From a checkpoint of a small masked spectrogram model: encoder activation relu, decoder layers 3.
Rows from block 4 of the encoder of a small masked spectrogram model, named by matrix and row number. Rows with one number belong to one neuron. Each number is 200 + 40 x the weight over its row's rms, rounded and kept within 0 to 999. All counts start at 0.
After each neuron's rows are labels from the 100 clips, of 14848, where the neuron reaches its highest value: "strongest on" is what is common among them; "loudest band" is the band of the loudest frequency at the time of the peak. Only what is clearly more common there than usual is listed. The data: notes from a synthesiser with random patches.
# fc1: MLP up (encoder.blocks.4.mlp.fc1.weight, 768x384), inputs 308-383
# fc2: MLP down (encoder.blocks.4.mlp.fc2.weight, 384x768, transposed), outputs 308-383

fc1.605,163,264,254,146,132,131,226,203,167,233,168,246,192,248,190,212,212,193,148,198,196,208,228,217,231,205,148,255,172,202,199,180,154,234,58,246,235,186,197,165,212,173,277,251,242,194,155,173,182,153,191,213,204,162,182,198,219,154,211,217,164,219,205,202,214,148,245,196,156,274,172,210,190,196,160,197
fc2.605,192,203,243,230,166,222,214,192,128,178,204,253,234,133,209,185,143,229,190,183,297,188,212,189,234,265,231,174,189,123,151,227,185,215,202,227,222,150,150,169,190,257,199,210,237,173,222,211,215,170,216,150,237,225,192,269,240,232,211,189,261,228,194,152,238,227,165,168,220,220,215,161,257,169,180,202
strongest on: pitch class: B; hard sync
loudest band: 2000 to 4000 Hz

fc1.54,217,229,153,221,136,185,175,173,189,176,256,148,231,313,198,225,222,135,197,195,225,226,229,236,194,174,214,179,256,222,262,179,138,232,238,190,279,247,231,158,162,175,158,130,202,131,258,228,210,101,187,151,240,216,170,143,178,234,156,224,225,165,197,193,261,230,203,251,208,240,218,184,200,253,199,249
fc2.54,234,254,233,172,187,203,166,231,193,224,116,211,217,207,259,186,165,203,195,235,212,88,180,157,264,193,241,165,209,300,201,266,199,218,154,160,163,241,125,171,221,232,132,251,240,259,256,263,263,195,215,136,229,230,197,108,124,209,154,162,224,232,208,121,242,168,178,173,250,233,187,175,173,161,209,224
strongest on: hard sync; glide; pitch class: C
loudest band: 1000 to 2000 Hz

fc1.374,149,292,106,143,147,143,171,225,218,274,223,222,231,168,273,112,160,163,182,195,155,190,191,229,228,180,265,187,177,177,130,241,147,94,204,288,151,253,158,158,202,259,175,254,88,185,219,266,266,225,216,205,142,219,203,160,175,142,181,177,229,181,207,241,172,260,211,245,185,175,142,207,163,279,217,122
fc2.374,232,221,228,206,204,234,240,166,177,149,175,234,106,207,234,157,182,227,152,135,132,172,198,209,245,155,185,180,237,219,149,201,198,175,227,195,212,189,215,195,234,207,253,171,243,143,139,224,225,198,192,214,176,243,157,211,193,247,129,195,159,229,245,270,177,179,218,165,150,254,222,150,216,237,231,222
strongest on: echo; pad
loudest band: 500 to 1000 Hz; 1000 to 2000 Hz

fc1.99,239,164,224,237,246,189,197,169,268,242,223,168,205,179,226,227,128,194,255,195,198,219,237,223,200,231,232,228,176,183,200,148,145,256,216,199,257,189,189,126,191,157,182,160,218,223,186,189,167,202,188,237,183,142,196,285,209,190,236,211,199,219,185,174,195,148,235,199,212,227,205,188,192,196,147,129
fc2.99,174,170,197,223,217,212,250,193,178,232,196,153,254,145,197,191,143,298,276,221,247,174,203,244,121,157,180,225,239,168,161,195,195,202,189,133,177,172,152,230,200,217,241,231,275,293,206,147,250,232,187,214,216,206,103,159,222,183,210,195,187,238,200,143,212,199,200,221,196,235,187,209,180,223,152,198
strongest on: hard sync; pitch class: A#
loudest band: 2000 to 4000 Hz

fc1.660,203,231,135,182,279,174,185,185,202,295,226,213,244,192,226,175,221,272,162,225,191,193,201,274,233,198,173,241,219,188,259,216,271,203,191,173,269,220,124,193,189,208,145,157,230,294,223,223,162,273,263,256,228,108,137,184,176,154,191,239,185,226,208,141,232,192,177,162,231,210,210,228,221,227,213,280
fc2.660,182,127,144,169,174,204,241,197,233,215,179,206,198,210,262,230,219,271,156,250,209,198,241,170,257,188,209,279,188,160,183,164,204,267,221,236,190,177,234,178,163,211,220,192,237,254,267,203,232,194,138,199,258,192,206,160,150,279,208,207,227,140,214,175,187,141,157,125,217,173,208,147,232,141,168,194
strongest on: echo; gate; inharmonic FM
loudest band: 2000 to 4000 Hz

fc1.559,189,219,245,205,165,187,218,183,186,137,198,172,203,189,192,199,230,190,167,131,149,200,198,128,208,216,163,229,95,215,238,208,215,254,190,224,295,174,172,225,150,242,209,174,215,252,146,227,275,148,206,247,266,171,171,150,228,149,264,257,169,148,199,184,165,187,259,244,132,211,259,220,213,137,163,221
fc2.559,141,217,234,122,144,214,240,171,146,161,202,184,193,186,168,154,244,213,108,164,228,194,239,247,226,207,195,278,186,208,182,235,170,180,200,160,263,176,268,235,319,233,242,239,195,164,240,191,156,268,224,201,281,141,128,158,271,231,191,226,206,187,158,195,188,244,196,173,170,234,213,217,154,149,197,187
strongest on: hard sync; pitch class: G#
loudest band: 2000 to 4000 Hz; 1000 to 2000 Hz

fc1.516,112,161,215,173,184,130,243,178,234,156,196,215,237,158,134,142,159,193,199,181,214,177,240,189,209,154,175,327,240,234,200,196,219,118,263,207,177,132,166,213,267,184,282,236,259,194,233,209,268,249,242,168,299,176,201,210,147,201,197,143,126,197,225,216,222,170,211,211,180,226,127,216,207,229,209,182
fc2.516,181,193,178,242,165,202,142,210,170,235,238,269,149,240,214,207,280,263,240,170,184,272,146,286,123,225,203,110,285,191,241,215,210,233,179,189,207,184,147,213,72,213,166,118,123,168,200,222,197,242,134,178,164,176,225,221,122,173,150,194,153,102,131,228,180,261,239,171,171,203,242,171,240,191,210,193
strongest on: echo; glide; high-pass
loudest band: 1000 to 2000 Hz

fc1.480,190,246,228,265,138,238,137,249,194,151,141,250,292,212,152,221,96,256,183,201,189,193,214,217,180,156,160,201,182,196,191,231,201,256,121,211,241,199,249,187,200,207,216,243,232,150,180,230,249,155,218,164,296,146,225,161,257,228,225,227,173,163,181,205,172,248,206,200,170,274,200,225,147,167,168,172
fc2.480,214,198,251,260,180,201,240,218,217,240,163,255,230,202,271,196,223,241,265,245,192,98,139,274,192,160,218,205,214,179,188,165,152,252,168,236,157,193,235,140,138,205,240,197,178,148,154,176,168,254,230,238,182,172,160,202,216,193,197,234,248,143,205,229,153,313,199,208,216,160,154,213,186,203,190,163
strongest on: echo
loudest band: 1000 to 2000 Hz

fc1.95,209,208,136,207,128,209,220,205,223,170,235,201,238,173,227,146,225,246,173,198,323,196,193,190,182,183,154,178,125,262,163,213,225,237,117,156,285,262,194,167,186,199,238,248,228,196,134,243,225,174,234,198,263,201,223,201,202,173,271,192,217,206,239,182,192,175,204,190,219,182,267,210,217,250,186,276
fc2.95,192,253,214,205,219,137,192,212,245,219,155,212,246,266,247,188,197,162,154,198,174,218,155,228,237,224,186,220,235,164,193,241,159,242,287,174,243,122,153,138,144,227,178,218,248,157,185,165,152,115,211,272,229,145,198,130,234,138,232,157,233,214,227,157,158,223,247,165,199,155,204,132,208,227,218,220
strongest on: hard sync; filter: low-pass; pitch class: G#
loudest band: 1000 to 2000 Hz

fc1.589,239,270,204,114,187,199,169,235,249,174,133,199,190,100,237,182,191,106,173,181,120,190,215,241,173,235,228,138,140,246,122,142,202,206,207,168,213,240,257,207,217,229,221,199,186,212,136,188,203,179,195,261,147,225,193,234,254,244,258,205,179,251,251,165,215,178,185,219,169,220,198,253,243,263,194,212
fc2.589,199,231,248,136,195,151,273,219,127,195,166,211,249,150,292,195,166,204,103,306,160,260,239,255,247,254,169,177,207,141,195,189,218,194,207,204,187,166,175,180,179,213,260,264,222,193,150,170,255,169,308,236,224,275,154,187,260,184,152,195,181,142,238,203,197,142,133,132,176,251,211,250,177,245,255,224
strongest on: pitch class: B
loudest band: 4000 to 8000 Hz

fc1.296,200,241,102,190,215,172,187,189,209,220,232,162,181,213,303,155,118,206,205,224,203,156,208,190,187,191,253,184,185,237,160,122,213,186,184,143,208,190,168,179,236,271,200,185,189,197,180,279,200,145,165,228,205,171,191,193,146,196,223,248,231,230,268,189,220,199,234,227,180,213,182,194,136,148,158,144
fc2.296,189,199,230,222,205,160,177,254,164,207,277,204,189,194,253,115,122,214,149,264,228,204,180,184,131,190,248,204,179,220,223,153,204,166,179,229,190,173,174,185,236,174,204,192,240,178,144,170,158,219,204,160,184,197,139,193,173,126,197,192,153,208,245,208,193,237,187,116,191,171,153,189,201,145,247,220
strongest on: hard sync; pitch class: D#
loudest band: 1000 to 2000 Hz

fc1.84,196,221,227,252,225,169,171,191,193,206,173,168,214,178,103,176,202,227,188,232,209,179,187,210,176,139,249,205,154,263,223,194,206,262,215,198,272,237,233,225,264,213,257,279,158,252,228,247,191,160,217,199,210,217,112,236,198,280,220,229,201,222,211,210,240,196,238,212,153,284,214,167,243,185,199,180
fc2.84,124,249,248,210,226,279,123,128,214,261,233,205,185,256,201,166,254,257,219,222,276,123,149,180,277,216,144,157,285,208,169,231,211,211,213,140,249,169,175,167,208,195,220,184,252,174,140,221,189,155,207,181,270,169,242,203,86,224,222,225,236,177,194,187,141,196,233,186,229,218,305,166,257,180,244,207
strongest on: hard sync; pitch class: G#
loudest band: 1000 to 2000 Hz; 500 to 1000 Hz

fc1.335,196,218,177,168,256,219,140,220,111,193,143,184,200,207,162,157,200,200,203,224,149,237,279,271,152,218,178,222,168,246,109,236,268,173,221,206,179,224,160,198,224,235,137,202,199,147,215,154,229,281,148,238,271,273,199,272,168,215,189,212,215,269,119,182,220,171,201,186,228,229,246,215,265,141,226,247
fc2.335,201,174,172,241,119,174,160,240,161,142,234,256,205,248,219,162,143,173,178,199,175,182,260,152,213,219,179,147,170,182,190,161,148,180,230,164,259,223,217,206,313,254,188,198,162,176,179,109,168,192,154,193,225,164,249,165,206,206,262,223,146,250,136,184,86,167,148,185,123,171,161,250,158,189,164,178
strongest on: pitch class: B
loudest band: 4000 to 8000 Hz

fc1.676,244,175,243,222,201,219,185,158,123,160,122,207,286,239,231,227,211,280,226,182,184,185,188,190,179,172,189,232,192,279,212,188,200,200,234,164,289,194,191,172,213,185,165,253,221,247,194,218,169,203,164,159,166,220,152,211,187,217,174,269,154,186,165,183,200,168,177,222,182,236,253,211,178,175,191,254
fc2.676,157,201,200,198,239,167,261,170,275,211,180,209,170,230,141,202,121,181,282,210,192,205,211,235,231,208,167,140,199,170,190,177,199,224,177,117,202,155,202,261,176,139,268,231,185,251,242,220,191,172,195,225,184,200,172,208,169,158,182,253,209,164,209,205,197,236,199,252,166,177,191,171,213,173,183,169
strongest on: hard sync; noise
loudest band: 2000 to 4000 Hz; 1000 to 2000 Hz

fc1.153,295,217,152,220,116,177,191,187,188,201,188,127,228,214,238,244,163,174,214,204,242,183,222,141,247,244,223,214,172,212,178,139,212,288,214,171,190,169,186,198,225,227,204,246,225,106,187,203,200,124,182,197,164,221,163,243,232,205,311,238,184,189,202,212,228,188,198,170,90,244,265,179,200,212,226,243
fc2.153,197,290,301,153,121,214,168,198,210,162,218,137,152,242,193,184,180,161,130,143,162,273,166,214,207,187,201,219,169,203,205,200,189,205,163,166,90,163,150,142,181,230,200,227,187,141,129,147,213,213,224,220,254,204,156,191,168,159,144,207,183,147,224,196,181,219,235,216,240,189,163,184,205,92,209,203
strongest on: pitch class: B; hard sync
loudest band: 2000 to 4000 Hz

fc1.422,178,146,201,196,202,174,112,200,221,254,175,212,228,196,223,192,193,235,173,167,193,165,179,216,169,212,157,279,151,140,196,244,182,196,224,196,206,203,157,191,186,177,223,185,213,245,260,232,237,172,183,201,252,151,213,136,224,143,173,143,128,249,201,236,195,161,140,173,215,199,179,200,203,195,222,289
fc2.422,138,176,235,168,168,142,206,168,124,175,167,206,194,193,225,280,198,124,198,242,238,95,181,221,158,220,187,215,209,192,160,173,183,217,175,183,160,190,222,252,204,250,158,195,215,159,204,216,180,197,258,259,258,136,127,200,173,147,183,136,87,186,255,205,169,191,185,211,207,172,143,166,208,201,166,240
strongest on: echo; pluck; triangle
loudest band: 250 to 500 Hz

fc1.265,197,164,175,224,248,131,213,194,202,220,247,119,283,223,199,177,183,265,200,205,183,209,166,230,166,226,207,159,207,162,211,209,264,155,197,180,222,127,83,146,154,245,190,253,245,183,247,298,259,154,213,227,188,219,217,200,176,207,296,189,269,206,266,111,117,230,161,261,166,216,197,196,217,216,139,177
fc2.265,273,234,187,186,175,228,216,139,231,237,100,176,160,223,235,154,81,164,234,229,221,256,177,179,251,203,208,238,214,220,231,200,144,197,187,200,231,243,241,206,238,160,256,220,193,170,156,261,205,218,156,226,195,226,242,247,210,176,236,206,215,99,265,261,138,172,134,280,171,204,214,224,238,254,228,247
strongest on: echo; inharmonic FM; oscillator: harmonic FM
loudest band: 250 to 500 Hz